A small spectrogram diffusion model, trained from scratch: num experts 32, 39062 training examples.
Rows from block 7, named by matrix and row number. Rows with one number belong to one attention dimension. Each number is 50 + 10 x the weight over its row's rms, rounded and kept within 0 to 99. All counts start at 0. After the name is the row's rms in percent of the matrix's.
# q: attention query, key and value (stacked) (model.blocks.7.attn.qkv.weight, 384x128, the q third), inputs 0-63
# k: attention query, key and value (stacked) (model.blocks.7.attn.qkv.weight, 384x128, the k third), inputs 0-63
q.21 106:40 51 64 51 54 53 58 35 50 50 59 55 49 44 56 49 35 44 59 45 48 65 41 62 45 40 50 47 45 44 56 59 52 56 62 64 57 47 42 45 28 36 52 23 62 58 54 46 51 44 65 21 54 32 36 59 53 39 46 45 41 62 24 40
q.22 107:65 56 52 43 62 46 52 40 38 57 35 53 51 52 51 58 49 57 54 54 42 53 46 44 65 50 58 52 46 64 55 47 69 47 51 52 34 36 30 43 64 52 38 55 48 42 39 30 45 54 53 46 49 45 40 48 42 45 45 59 50 52 49 45
q.23 110:53 48 51 41 42 46 51 28 55 40 57 51 42 23 72 47 39 52 44 46 50 53 33 52 51 58 59 50 47 47 43 40 45 48 47 54 71 59 53 57 68 40 39 79 50 61 81 54 40 52 44 48 61 43 52 54 51 51 48 59 45 64 58 47
q.24 098:36 52 42 47 59 29 54 46 51 48 60 51 44 47 45 40 58 40 57 52 52 42 61 41 60 57 42 47 44 41 67 57 56 46 44 51 54 29 63 52 61 49 36 54 54 39 68 51 57 58 53 59 61 60 58 37 65 55 53 51 39 33 42 44
q.25 100:52 46 44 63 65 60 60 37 48 39 58 30 41 42 59 74 44 63 55 54 42 49 55 48 46 50 62 24 68 31 58 55 41 50 51 39 45 50 62 34 48 42 54 24 48 40 49 48 54 59 42 57 40 56 58 45 52 61 45 46 57 51 43 37
q.26 109:49 52 38 58 35 54 56 44 43 42 48 27 45 63 57 34 58 40 59 55 64 55 57 52 38 22 42 28 49 52 60 46 35 51 47 38 52 45 40 41 47 52 56 53 55 67 46 60 53 65 33 54 44 51 55 31 78 52 31 65 46 67 42 46
q.27 104:50 53 53 60 61 45 48 40 57 60 71 57 40 40 66 58 44 59 60 60 49 35 35 45 56 39 58 53 49 61 57 43 47 59 59 51 40 52 45 48 39 65 51 47 18 53 53 30 52 57 53 74 60 53 44 33 41 54 41 52 48 45 44 45
q.28 109:49 45 47 52 34 61 39 53 39 48 58 60 53 62 58 73 52 56 44 49 44 48 76 43 42 24 48 46 50 64 53 37 35 49 67 45 60 64 67 42 42 36 44 53 50 39 57 37 56 50 65 46 35 57 52 42 34 39 30 54 39 53 52 46
q.29 098:47 77 34 50 30 50 45 51 62 64 65 47 54 32 46 55 39 54 60 49 48 63 48 61 42 46 41 60 46 51 54 57 43 51 54 51 38 44 43 46 77 31 44 40 55 58 41 44 44 51 41 37 45 50 61 54 40 58 52 65 56 45 51 48
q.30 111:42 38 46 38 68 52 63 58 36 60 61 48 48 51 52 49 38 34 46 40 50 61 70 49 53 50 57 59 37 65 49 44 46 25 49 40 41 37 43 56 60 57 67 48 53 40 43 56 44 39 36 49 52 54 28 69 59 38 45 53 59 49 45 41
q.31 108:50 49 74 34 52 36 48 60 43 41 55 48 65 52 60 53 60 43 41 41 49 54 61 61 43 42 52 40 46 42 55 53 42 75 71 44 48 37 52 56 50 54 56 66 53 45 51 38 72 66 45 37 50 52 63 72 62 49 46 63 52 64 45 52
q.32 098:29 66 40 60 48 58 43 52 52 47 56 45 46 47 52 56 53 42 47 36 46 42 61 64 53 46 66 59 57 47 43 54 39 51 34 47 65 70 49 61 65 65 49 51 47 46 49 42 57 48 65 34 54 43 33 63 34 38 41 50 44 44 43 44
q.33 109:43 39 43 42 54 53 42 57 52 53 50 46 54 50 63 53 46 44 56 52 48 50 50 32 50 49 51 57 66 47 47 72 25 55 68 49 46 48 51 41 62 55 29 45 44 57 44 54 56 56 31 48 51 57 41 54 57 35 39 46 56 39 50 53
q.34 108:37 52 43 54 42 51 51 50 50 59 28 56 39 59 43 62 47 47 46 63 57 76 55 68 58 54 60 35 48 65 50 49 42 50 56 59 57 41 66 43 46 49 36 42 44 44 39 54 56 53 33 53 29 49 49 47 42 53 69 45 37 56 49 56
q.35 098:54 73 54 54 54 45 55 47 60 39 51 51 53 68 53 44 61 58 41 28 38 38 40 39 51 74 49 38 64 52 44 49 42 31 47 56 69 38 57 56 33 49 45 55 48 52 39 50 48 68 51 31 47 34 54 55 58 36 58 65 32 55 57 46
q.36 107:47 54 51 37 58 48 45 61 42 65 46 52 49 57 33 45 46 38 48 45 69 61 47 49 68 28 47 54 40 42 37 49 29 28 50 37 57 55 45 65 45 66 41 49 46 43 47 59 70 39 59 61 59 50 61 44 43 53 37 67 56 50 55 34
q.37 104:58 48 31 43 39 45 48 61 55 67 75 44 46 55 43 59 62 44 62 58 42 52 47 41 57 66 34 46 49 67 54 56 52 49 62 56 56 27 52 48 50 46 46 43 45 49 66 49 45 60 44 46 50 59 56 63 39 53 44 31 38 46 48 49
q.38 095:69 51 37 35 48 54 68 60 52 55 60 64 46 44 51 42 55 66 30 47 54 53 30 61 42 45 45 47 55 53 54 54 55 29 41 38 59 53 51 60 34 45 63 46 45 54 58 52 35 59 51 43 43 37 56 66 47 54 47 73 49 48 47 48
q.39 099:47 52 43 41 54 47 67 53 38 65 54 56 54 63 45 54 37 51 57 52 70 54 73 35 47 56 80 50 47 46 48 77 49 48 34 45 66 35 42 52 39 42 54 61 45 57 67 32 42 56 51 54 65 43 44 40 34 56 60 37 38 69 45 55
q.40 104:62 50 56 41 44 32 63 34 44 64 38 57 45 52 68 34 56 38 54 54 51 41 29 53 65 51 56 47 59 57 59 62 75 38 68 48 24 37 56 38 44 47 52 65 35 55 41 55 51 31 46 48 56 51 48 58 41 51 29 48 55 69 38 54
q.41 104:51 47 39 46 70 62 68 50 52 47 42 46 52 41 35 56 36 49 38 54 42 38 59 57 49 49 36 39 32 44 43 71 59 50 40 58 55 79 59 46 44 51 43 68 57 52 44 50 57 44 42 59 48 45 44 67 58 46 55 27 49 51 56 49
q.42 107:77 48 43 47 66 45 55 67 54 47 48 39 59 52 37 60 56 63 41 54 34 39 48 51 68 32 61 37 35 50 53 54 43 51 50 61 47 30 42 48 55 52 27 37 29 57 47 57 49 40 54 51 51 50 61 67 44 35 38 49 51 54 50 51
q.43 111:60 46 53 38 58 55 41 35 53 58 54 39 40 48 42 49 59 53 63 64 54 52 34 57 48 35 57 58 60 42 56 37 20 47 48 41 37 51 43 75 50 44 45 61 62 46 56 54 54 48 47 43 54 36 51 31 42 48 64 62 39 45 54 57
q.44 101:54 54 32 38 50 73 51 56 46 62 54 41 29 65 40 48 50 49 67 46 33 69 51 55 42 47 35 47 44 55 41 47 61 55 48 62 41 45 55 37 45 63 45 60 57 42 55 44 46 44 60 52 48 32 43 67 64 65 44 33 46 61 64 39
q.45 102:46 49 34 41 48 30 48 56 40 56 49 39 47 28 57 56 41 50 68 49 43 57 67 64 40 57 39 45 48 41 61 49 47 45 42 26 47 65 47 64 36 48 45 67 43 31 62 53 53 51 26 45 44 64 60 53 38 42 41 62 34 40 53 42
q.46 099:59 41 45 52 56 39 36 32 63 60 50 70 45 37 48 67 45 42 59 45 51 51 57 42 31 35 60 49 52 53 48 50 60 53 32 57 70 32 30 42 49 65 37 62 55 51 45 60 57 56 52 50 45 57 69 37 61 58 60 45 43 54 56 52
q.47 100:52 42 50 42 65 53 65 56 36 33 54 50 46 39 52 31 51 52 34 67 54 47 56 31 44 49 47 56 31 51 58 54 25 49 52 59 54 61 57 24 45 51 43 49 55 49 39 41 55 61 54 51 61 37 50 59 27 53 40 52 70 32 62 65
q.48 102:52 37 60 65 57 52 54 51 40 53 47 42 49 37 60 53 61 34 42 46 52 58 44 45 37 60 59 47 43 40 37 33 66 46 53 63 63 43 41 49 62 28 56 24 54 64 55 56 55 71 57 46 54 49 52 56 62 47 40 42 38 61 40 61
q.49 106:63 30 49 48 65 53 48 47 45 50 66 59 51 42 46 50 47 40 38 49 70 42 53 72 47 61 63 55 53 42 50 47 50 34 63 78 51 49 43 51 43 32 44 44 56 30 39 41 55 57 45 51 46 67 62 42 49 74 49 51 63 49 52 47
q.50 104:41 36 55 47 35 66 39 55 43 48 40 50 47 49 56 75 45 59 43 59 36 58 35 45 49 51 54 55 44 32 50 49 59 45 39 59 46 51 58 53 42 66 63 60 54 46 35 39 36 54 53 50 51 56 51 53 44 71 29 58 51 57 61 34
q.51 114:59 36 50 53 39 53 55 58 60 56 45 45 55 56 41 62 65 50 51 63 57 41 40 50 60 30 31 51 46 58 29 45 52 52 41 53 52 41 45 47 44 38 38 47 55 38 53 41 77 29 50 64 40 53 56 37 52 44 42 41 59 38 45 58
q.52 109:57 40 35 43 49 29 58 47 37 46 53 41 67 53 56 54 61 45 43 54 50 47 52 60 57 47 53 51 59 26 48 51 48 46 55 47 62 46 48 52 61 32 53 56 47 66 39 63 55 67 43 42 45 50 42 53 67 48 38 48 40 57 63 42
q.53 104:54 64 33 59 30 32 49 47 56 48 31 62 39 59 34 57 51 41 47 55 52 37 40 61 45 57 52 60 42 35 42 39 36 46 50 58 57 43 48 63 62 44 47 44 46 41 64 30 57 49 49 42 41 63 53 59 46 47 43 48 30 31 47 46
q.54 102:51 43 73 54 40 38 44 54 47 51 50 47 45 39 43 48 49 61 41 55 62 53 47 58 43 45 58 53 62 52 41 49 37 53 56 46 54 62 61 21 56 53 65 48 68 37 54 40 59 50 43 51 42 35 46 52 47 33 44 46 44 55 63 57
q.55 107:45 54 65 50 49 33 33 64 65 56 43 70 58 43 26 40 63 51 43 70 59 60 44 50 51 34 52 63 45 35 38 50 48 44 44 55 43 31 37 53 39 33 47 63 43 56 53 41 49 46 64 50 53 42 50 48 67 59 43 41 42 47 60 49
q.56 104:48 32 51 41 47 38 51 43 53 45 76 30 55 61 33 62 40 43 53 48 50 56 51 43 53 49 44 53 52 57 70 45 66 69 47 54 45 45 48 62 56 52 40 45 38 38 52 64 39 39 55 44 45 29 57 38 42 43 46 52 41 43 69 50
q.57 111:42 48 55 44 53 58 36 34 44 59 57 58 63 70 31 51 58 56 70 39 53 40 61 42 56 52 43 66 59 31 46 44 54 42 42 40 54 61 38 40 55 43 56 63 51 58 24 41 33 34 43 41 52 52 51 65 43 40 54 68 52 61 46 42
q.58 108:74 43 38 30 37 67 43 44 67 53 41 53 63 37 56 38 71 52 50 45 60 55 43 52 38 65 43 68 77 50 52 75 52 57 57 44 54 51 43 61 36 49 54 43 50 48 47 38 67 41 45 55 46 57 43 59 67 39 27 40 33 30 55 54
q.59 107:43 62 46 58 38 59 48 59 27 53 50 32 46 36 57 49 58 44 59 34 59 49 52 62 59 56 50 54 33 37 35 51 54 50 52 40 76 48 59 52 47 37 59 44 37 39 53 39 44 45 45 70 51 62 59 49 51 70 50 52 45 54 55 58
q.60 110:53 66 59 46 60 45 39 61 47 46 46 49 46 39 50 59 39 45 59 57 41 43 53 60 63 47 49 51 42 43 56 49 38 50 43 52 46 44 73 46 41 54 68 48 51 57 56 38 52 65 69 29 54 56 38 35 66 51 52 43 60 30 73 44
q.61 105:34 53 59 41 54 52 52 62 48 57 64 41 26 33 44 45 72 29 57 55 41 47 40 43 40 36 51 46 65 52 57 51 57 69 56 59 52 37 53 44 39 45 48 62 39 48 36 52 53 45 46 65 55 44 41 63 45 45 70 53 53 57 45 53
q.62 107:37 50 70 52 46 54 58 65 65 53 43 42 48 48 41 54 44 60 50 60 35 61 52 44 55 57 57 43 57 35 55 76 39 69 46 55 42 53 66 46 51 41 43 59 57 53 52 56 44 49 59 61 68 63 66 53 55 30 46 76 61 56 51 46
q.63 113:60 52 66 55 52 56 40 46 45 42 38 50 45 51 40 58 44 51 56 40 40 45 44 41 64 62 37 20 59 56 50 58 34 40 47 56 35 60 37 62 57 41 48 59 68 33 34 56 46 52 51 35 48 62 40 51 57 63 67 52 32 53 45 39
q.64 092:54 35 49 45 29 34 50 51 56 37 42 63 62 38 44 54 32 53 42 37 53 66 55 60 52 39 48 54 44 60 45 45 45 66 54 42 56 63 61 71 51 46 53 50 48 56 53 52 51 58 21 40 43 56 50 40 50 67 48 33 46 46 65 43
q.65 089:70 48 51 39 42 54 40 62 52 43 54 74 53 43 62 50 54 51 54 55 52 56 46 42 24 44 38 39 46 48 43 37 38 54 57 63 55 31 51 44 58 45 29 57 48 43 67 59 49 34 42 47 49 55 43 45 47 46 55 32 54 58 51 52
q.66 096:35 57 76 53 60 53 62 56 55 50 35 36 58 51 46 55 35 38 45 52 48 42 42 39 54 54 41 54 38 50 40 61 20 54 47 48 36 61 44 41 69 47 52 50 44 51 67 45 51 47 55 48 56 51 37 44 59 47 45 35 46 72 39 58
q.67 094:41 37 48 39 50 50 59 55 58 52 48 45 48 38 53 55 46 47 49 64 40 54 46 56 46 42 17 38 46 65 51 52 38 51 67 43 40 42 35 63 56 43 41 44 34 63 37 50 47 36 46 56 33 38 46 56 39 56 27 53 71 51 57 38
q.68 086:46 55 28 48 53 53 45 68 43 49 40 48 46 43 46 36 72 52 47 35 52 60 38 51 33 58 56 50 67 44 33 57 52 53 39 34 56 71 54 41 51 37 73 57 35 39 60 56 53 55 59 46 50 60 52 53 55 43 49 48 48 58 64 51
q.69 092:42 56 64 38 59 52 32 52 44 48 44 49 45 45 62 37 44 46 49 47 34 55 46 55 61 50 55 62 41 44 50 45 35 42 48 45 54 57 38 41 24 54 69 51 53 48 59 44 35 57 65 52 52 54 60 66 59 49 49 75 58 76 52 36
q.70 097:45 45 47 53 49 50 40 50 47 54 44 44 42 42 49 34 32 52 45 57 46 46 64 43 60 55 47 51 62 62 44 64 48 34 69 53 43 25 34 49 46 34 54 56 37 60 39 53 49 46 68 36 63 56 62 50 47 60 51 44 70 52 57 56
q.71 086:59 35 32 56 56 51 50 59 54 42 44 51 32 48 60 57 31 39 61 38 47 73 45 51 47 42 61 41 39 44 64 42 44 35 54 39 38 58 46 54 45 46 41 39 49 53 47 76 46 49 52 55 58 50 52 30 35 48 70 48 65 49 49 50
q.72 093:37 53 39 53 43 61 43 33 55 49 42 46 52 51 48 62 54 52 24 58 49 41 40 52 56 54 55 54 67 43 57 50 45 42 59 69 42 42 66 51 38 45 60 57 61 58 38 61 28 64 25 45 40 41 48 53 37 42 48 57 54 52 54 47
k.21 105:59 27 34 40 47 50 39 37 69 51 52 60 58 48 62 64 52 30 50 52 44 55 52 44 51 54 52 46 46 42 54 66 73 46 48 53 37 55 39 63 50 58 49 17 36 51 43 47 52 52 64 50 50 50 48 71 41 41 64 57 55 52 36 40
k.22 106:63 57 34 42 52 44 56 49 53 63 57 50 46 31 29 27 53 54 47 54 41 54 56 58 59 59 61 29 53 52 54 41 53 66 56 70 45 42 47 51 36 27 47 53 51 44 54 31 40 39 59 56 42 47 46 50 66 46 55 23 58 47 47 52
k.23 106:72 51 41 37 47 42 33 46 48 26 55 40 54 36 46 49 47 43 58 33 53 59 45 45 52 52 62 56 70 39 62 66 56 46 40 53 44 32 54 46 46 66 61 66 43 64 79 57 50 45 52 63 45 55 47 55 41 41 62 49 60 40 52 36
k.24 098:49 45 48 51 48 28 64 60 45 33 61 60 49 51 51 43 45 58 48 49 59 49 59 56 59 65 47 66 42 33 73 48 52 64 42 65 58 52 54 50 59 35 41 36 55 47 66 54 52 53 30 26 70 40 50 47 53 51 47 54 35 57 41 60
k.25 100:29 39 55 46 53 49 59 34 66 35 49 64 48 56 57 58 44 69 62 52 48 37 52 58 42 43 37 51 58 44 38 50 33 64 36 46 46 56 64 47 58 45 43 34 44 41 44 42 44 47 51 54 52 49 59 53 65 57 54 57 60 56 35 29
k.26 107:64 50 46 21 36 48 56 42 50 47 45 31 55 63 64 36 57 31 62 53 60 49 66 54 45 33 41 53 47 44 46 45 56 43 41 71 33 63 43 48 39 52 68 45 57 62 52 51 55 41 42 46 58 51 39 50 68 47 41 48 41 54 47 42
k.27 102:57 45 56 53 60 52 61 42 58 45 70 46 37 48 58 37 39 49 70 62 37 36 44 57 53 52 54 58 54 70 60 45 45 57 66 43 43 69 50 46 26 45 57 40 39 45 56 50 46 51 51 47 54 46 56 36 52 43 58 47 43 46 58 41
k.28 103:59 44 42 54 27 52 53 59 63 39 70 43 50 60 41 49 60 50 29 56 59 48 59 54 54 39 41 55 66 52 53 49 50 49 52 52 49 58 72 48 37 33 46 55 41 45 48 48 34 42 78 51 46 56 30 51 45 37 46 59 51 55 32 54
k.29 095:46 82 40 48 39 57 35 54 58 44 55 34 32 49 38 47 39 50 51 52 39 56 62 41 50 44 49 48 71 64 60 69 46 64 41 47 43 62 43 56 71 53 44 55 53 65 50 60 37 51 56 30 40 65 61 52 44 49 48 51 52 50 50 51
k.30 110:54 47 47 42 53 42 52 59 55 38 70 41 45 45 37 46 46 49 42 54 71 44 71 47 52 45 60 42 58 59 44 40 51 35 25 33 38 52 49 69 75 49 52 51 47 48 57 45 59 46 55 26 26 40 44 51 50 60 50 63 49 68 36 43
k.31 105:61 42 66 52 57 45 66 68 47 62 54 49 62 49 50 49 60 46 41 62 44 41 44 50 44 53 50 41 48 51 67 51 51 43 57 43 55 18 55 67 48 56 39 73 60 43 49 56 61 52 50 36 51 63 44 53 52 49 76 55 45 55 40 48
k.32 100:42 45 46 60 47 71 34 65 48 48 46 34 40 64 58 53 47 60 42 39 39 49 35 65 55 56 76 59 50 56 33 65 56 45 42 47 59 49 65 49 53 59 62 40 49 51 56 53 51 52 58 51 54 45 33 48 57 45 53 58 58 42 41 38
k.33 109:42 49 52 65 58 61 56 52 57 45 59 42 46 43 42 42 63 48 32 41 66 43 45 58 52 56 37 63 61 41 63 45 56 50 60 45 37 56 50 33 55 54 47 61 73 72 24 51 57 43 40 51 49 42 46 48 62 67 48 39 59 47 46 62
k.34 108:40 47 66 44 51 45 55 40 40 54 53 42 33 51 45 58 39 41 46 53 46 60 51 51 59 63 48 56 60 71 45 42 71 41 52 49 45 57 44 52 20 55 56 39 60 60 43 64 59 47 46 37 56 63 50 53 47 54 47 48 58 61 53 57
k.35 100:47 65 48 51 58 57 47 47 61 59 50 60 61 51 43 59 53 44 50 35 49 39 42 42 52 33 43 37 50 35 48 49 44 41 58 48 50 44 44 46 35 48 57 40 58 50 50 73 56 42 68 43 49 51 38 51 53 56 53 61 58 66 68 64
k.36 107:66 74 58 43 54 47 58 63 69 56 53 35 58 39 37 39 52 60 43 62 61 59 43 52 48 49 48 42 47 62 45 51 50 50 28 52 69 58 37 52 47 56 51 51 52 58 49 40 46 58 57 74 60 26 34 52 46 62 49 53 52 54 38 55
k.37 104:53 41 31 48 42 47 63 65 37 61 59 61 49 47 60 57 62 45 42 74 44 47 52 71 51 51 34 46 44 56 51 56 45 56 42 49 60 49 51 55 60 41 65 52 42 42 46 34 41 57 46 45 58 63 41 57 46 66 62 28 46 63 52 43
k.38 102:59 41 56 35 45 46 41 46 45 54 60 55 49 59 62 41 54 74 42 41 26 56 40 58 41 46 40 39 55 57 49 49 32 37 54 51 52 59 56 73 31 51 66 56 61 62 52 59 52 68 52 40 67 30 55 31 59 45 49 55 50 64 53 52
k.39 100:45 49 48 36 42 68 35 53 48 55 59 58 42 38 38 59 48 55 65 60 64 45 65 43 42 51 62 62 42 49 51 45 59 63 50 43 66 39 24 43 46 52 55 57 44 50 58 41 61 41 47 45 51 41 53 55 75 52 47 47 62 74 46 45
k.40 102:61 58 37 36 64 47 41 48 64 51 43 57 40 68 57 55 55 48 64 66 49 34 49 67 54 51 56 42 45 54 38 55 50 52 72 47 44 38 59 53 67 64 47 53 45 45 48 45 54 37 32 35 43 45 58 55 53 47 48 53 48 55 55 69
k.41 104:55 46 50 65 69 51 49 41 63 44 34 43 50 70 62 59 51 48 53 53 62 49 67 56 58 50 40 65 49 33 57 49 51 36 40 47 67 56 36 34 36 47 58 60 46 55 50 49 35 51 56 33 53 51 16 81 51 34 44 48 56 41 38 53
k.42 108:60 51 39 61 79 42 56 43 49 50 36 45 41 64 35 41 39 60 43 49 36 40 75 57 57 42 57 31 56 40 59 53 44 49 50 45 54 56 63 56 43 54 55 42 56 50 59 49 51 63 38 70 47 34 56 37 45 57 40 40 46 61 60 52
k.43 110:49 60 47 54 65 58 49 41 50 37 51 45 39 39 31 58 48 52 61 55 41 32 43 53 32 42 57 57 66 53 43 57 46 45 55 70 40 51 46 70 55 50 44 58 38 61 65 64 41 51 33 69 60 35 46 63 59 58 58 56 43 32 60 70
k.44 103:61 31 52 55 40 48 45 56 62 51 40 62 46 59 33 59 47 41 50 39 43 38 44 49 65 46 36 44 34 57 42 46 74 60 55 55 49 51 44 46 46 53 38 62 49 46 57 48 56 47 42 53 38 38 44 40 55 54 37 55 61 61 58 42
k.45 101:45 44 66 41 46 53 46 40 52 45 50 45 54 38 48 52 58 42 53 50 42 35 74 71 46 49 35 61 72 63 49 50 48 62 30 38 55 53 57 64 57 45 47 54 39 52 29 63 39 47 42 53 77 62 51 58 50 28 47 70 52 55 60 39
k.46 101:46 32 56 45 44 36 42 42 48 47 39 36 50 41 57 58 40 26 57 54 41 52 49 47 34 46 58 48 48 57 71 57 55 70 48 58 72 59 46 43 41 57 40 69 58 37 34 60 54 58 52 43 46 42 75 37 53 58 61 42 35 70 54 56
k.47 098:50 58 57 51 59 64 56 43 45 32 50 34 47 39 43 35 50 55 31 65 54 41 31 27 50 43 45 47 54 42 43 35 52 52 52 50 41 46 52 43 47 63 56 53 48 34 54 54 47 48 53 49 63 54 39 31 44 55 40 58 64 23 57 53
k.48 100:68 33 47 46 41 57 48 51 47 53 34 48 52 45 40 63 69 37 43 51 41 54 37 47 53 58 56 57 55 42 40 50 38 59 53 61 56 57 49 51 64 45 61 17 46 49 57 66 61 62 40 36 45 56 59 44 47 38 60 46 38 61 67 56
k.49 102:61 52 39 49 59 50 38 48 36 40 75 44 59 66 44 48 47 54 48 38 59 36 56 57 37 55 58 47 50 52 29 53 24 58 33 59 49 30 51 47 45 55 43 44 56 51 42 45 59 48 45 46 52 52 55 52 48 51 57 47 47 47 46 54
k.50 106:56 47 45 77 33 30 34 59 44 43 53 60 56 46 35 81 57 60 33 57 40 35 48 58 39 52 56 40 48 46 56 37 52 56 55 61 41 60 41 51 43 56 52 45 56 56 44 58 46 45 50 70 49 52 38 41 60 33 43 50 52 55 51 36
k.51 110:58 64 45 50 43 66 49 64 57 45 32 44 41 71 57 59 55 45 60 66 55 27 61 50 61 37 44 52 54 45 38 49 39 55 46 37 50 58 61 46 43 43 42 53 48 51 66 36 65 57 48 68 41 45 78 37 37 39 53 50 44 58 42 70
k.52 108:49 51 30 28 52 47 55 57 34 64 49 49 51 39 55 48 53 54 61 55 35 43 59 48 48 50 52 37 45 31 60 54 42 43 57 57 44 62 67 50 65 65 70 40 59 54 42 54 53 52 43 36 62 50 39 40 37 59 56 41 52 55 71 42
k.53 100:29 62 57 48 38 52 46 55 58 41 38 64 38 50 50 53 48 37 58 60 62 47 58 54 52 42 55 52 48 37 40 46 48 34 53 38 44 69 44 61 45 45 43 50 56 70 62 55 38 58 48 53 39 59 53 48 39 52 36 49 46 42 50 59
k.54 103:54 42 67 49 52 37 54 46 55 48 44 48 34 32 54 47 58 55 51 52 48 60 29 45 37 70 45 54 58 41 43 48 39 35 66 59 47 54 67 58 49 51 47 54 48 54 42 33 42 62 67 54 61 47 46 58 59 24 49 48 44 50 36 53
k.55 101:32 64 68 59 41 40 44 57 32 66 56 45 56 59 46 45 59 62 48 54 53 48 36 57 53 35 43 60 57 43 60 53 59 43 51 34 38 50 32 53 40 49 42 49 49 48 45 49 59 72 56 61 51 41 63 48 56 36 57 35 51 56 60 42
k.56 106:35 50 56 53 56 55 52 60 50 35 42 46 39 54 46 55 66 45 49 41 43 45 47 36 41 54 44 51 49 68 65 58 55 52 60 70 62 44 60 55 58 63 49 53 41 55 37 47 35 35 47 55 50 30 57 38 42 65 52 46 40 70 48 50
k.57 112:51 53 46 71 55 53 51 45 60 44 52 40 49 50 40 68 39 53 50 36 49 38 44 54 55 64 47 55 41 43 41 36 59 39 52 46 43 56 62 60 54 35 50 66 49 48 54 45 38 42 54 31 49 60 56 47 41 48 67 58 49 54 54 33
k.58 104:71 51 41 47 38 40 54 60 55 54 53 51 53 46 64 61 45 43 54 58 58 58 46 48 42 56 42 60 68 52 44 44 45 49 54 24 37 46 44 48 48 63 45 50 64 66 54 35 66 42 69 65 70 51 55 49 58 32 34 52 30 40 66 40
k.59 099:42 71 39 64 33 57 32 56 45 49 54 51 54 35 53 41 60 57 61 44 46 42 77 45 68 62 58 37 55 44 31 54 53 50 46 52 63 42 34 49 48 50 55 45 35 43 48 49 35 69 42 70 54 61 41 44 51 56 41 49 39 39 52 53
k.60 112:59 63 58 48 62 34 47 67 40 45 56 40 59 34 34 35 44 44 63 55 56 14 44 53 60 47 39 65 35 50 57 58 53 47 58 67 63 55 64 47 62 46 55 36 36 53 50 46 62 56 52 48 51 57 35 54 57 54 43 57 54 40 62 48
k.61 104:30 40 44 41 46 57 53 58 54 58 51 57 45 26 44 54 60 49 54 59 47 39 46 56 52 24 57 39 56 43 46 40 53 63 44 58 62 44 55 56 44 59 51 68 45 35 49 27 51 69 31 54 41 50 27 62 60 50 57 54 41 57 66 63
k.62 107:49 46 47 58 45 24 79 46 55 59 39 46 54 42 45 43 58 68 58 36 39 38 43 55 49 49 55 55 54 53 49 47 60 56 50 48 61 61 38 49 41 33 40 53 55 42 66 48 52 43 64 57 69 77 45 54 52 51 45 63 55 52 67 56
k.63 112:54 73 56 55 46 53 31 44 65 43 46 52 44 59 46 59 38 54 54 44 41 40 60 43 52 56 69 24 49 33 57 21 49 47 53 38 47 53 45 53 68 44 51 45 61 43 43 38 48 35 55 48 40 49 48 59 71 51 67 41 51 46 56 54
k.64 100:52 65 60 74 58 41 57 45 44 61 57 40 57 39 48 48 49 54 51 52 44 70 47 44 60 51 22 67 51 52 55 36 59 41 65 50 53 42 50 51 39 56 32 44 55 48 41 61 46 33 40 54 39 56 36 62 38 44 43 49 58 45 46 39
k.65 091:54 42 48 32 62 57 52 50 55 59 30 42 63 47 65 48 58 23 42 52 58 48 39 47 52 51 53 48 52 49 59 42 51 51 52 64 42 39 54 45 50 48 39 71 42 44 31 65 40 58 62 41 25 40 45 45 38 51 60 42 64 62 60 62
k.66 107:59 71 52 53 58 55 46 48 54 44 59 60 41 59 54 53 63 65 57 40 60 43 40 54 39 61 58 41 52 73 60 43 60 42 34 33 46 44 45 40 72 43 47 41 33 49 55 52 74 46 52 38 61 46 45 43 42 58 53 58 53 35 49 55
k.67 097:57 42 37 56 46 35 60 48 62 59 43 51 49 24 52 46 38 47 52 45 51 50 52 56 26 63 33 41 55 52 57 32 51 38 51 46 45 68 57 52 63 57 49 50 37 42 60 36 55 70 39 61 57 55 62 48 42 58 59 24 64 40 46 30
k.68 087:58 50 63 55 61 43 21 51 48 53 55 51 54 61 47 61 52 36 55 50 47 47 42 54 55 66 42 74 46 28 45 60 45 43 41 59 58 55 37 47 38 58 40 48 46 63 42 36 53 54 78 55 44 61 48 42 27 52 49 53 61 48 67 59
k.69 090:57 35 23 42 46 47 46 51 59 47 46 52 55 54 29 51 58 46 54 45 73 54 44 47 44 49 63 46 53 52 47 57 61 67 49 55 51 61 48 51 31 54 24 46 41 48 59 51 60 29 56 54 58 68 47 55 57 50 63 71 35 65 53 57
k.70 096:26 50 30 47 49 37 38 54 32 59 51 63 44 49 42 59 51 50 30 56 59 42 62 61 53 49 35 56 63 54 39 39 42 40 75 49 40 60 39 50 58 45 60 62 29 46 41 54 65 63 46 59 47 53 49 52 45 55 53 61 52 57 59 50
k.71 090:70 51 48 46 49 62 49 34 60 72 38 56 67 49 45 45 50 54 43 54 69 44 54 58 38 58 60 42 66 50 33 48 47 63 45 67 60 53 50 63 46 37 50 44 62 41 57 47 44 41 69 51 31 38 42 57 32 36 30 43 47 48 56 61
k.72 095:34 45 32 32 40 53 40 51 54 39 60 59 41 41 46 72 39 62 38 66 61 47 51 44 36 36 46 52 53 51 53 35 64 56 70 48 50 50 58 59 53 59 59 46 53 63 40 48 39 45 49 50 41 54 66 33 38 44 54 56 56 47 56 46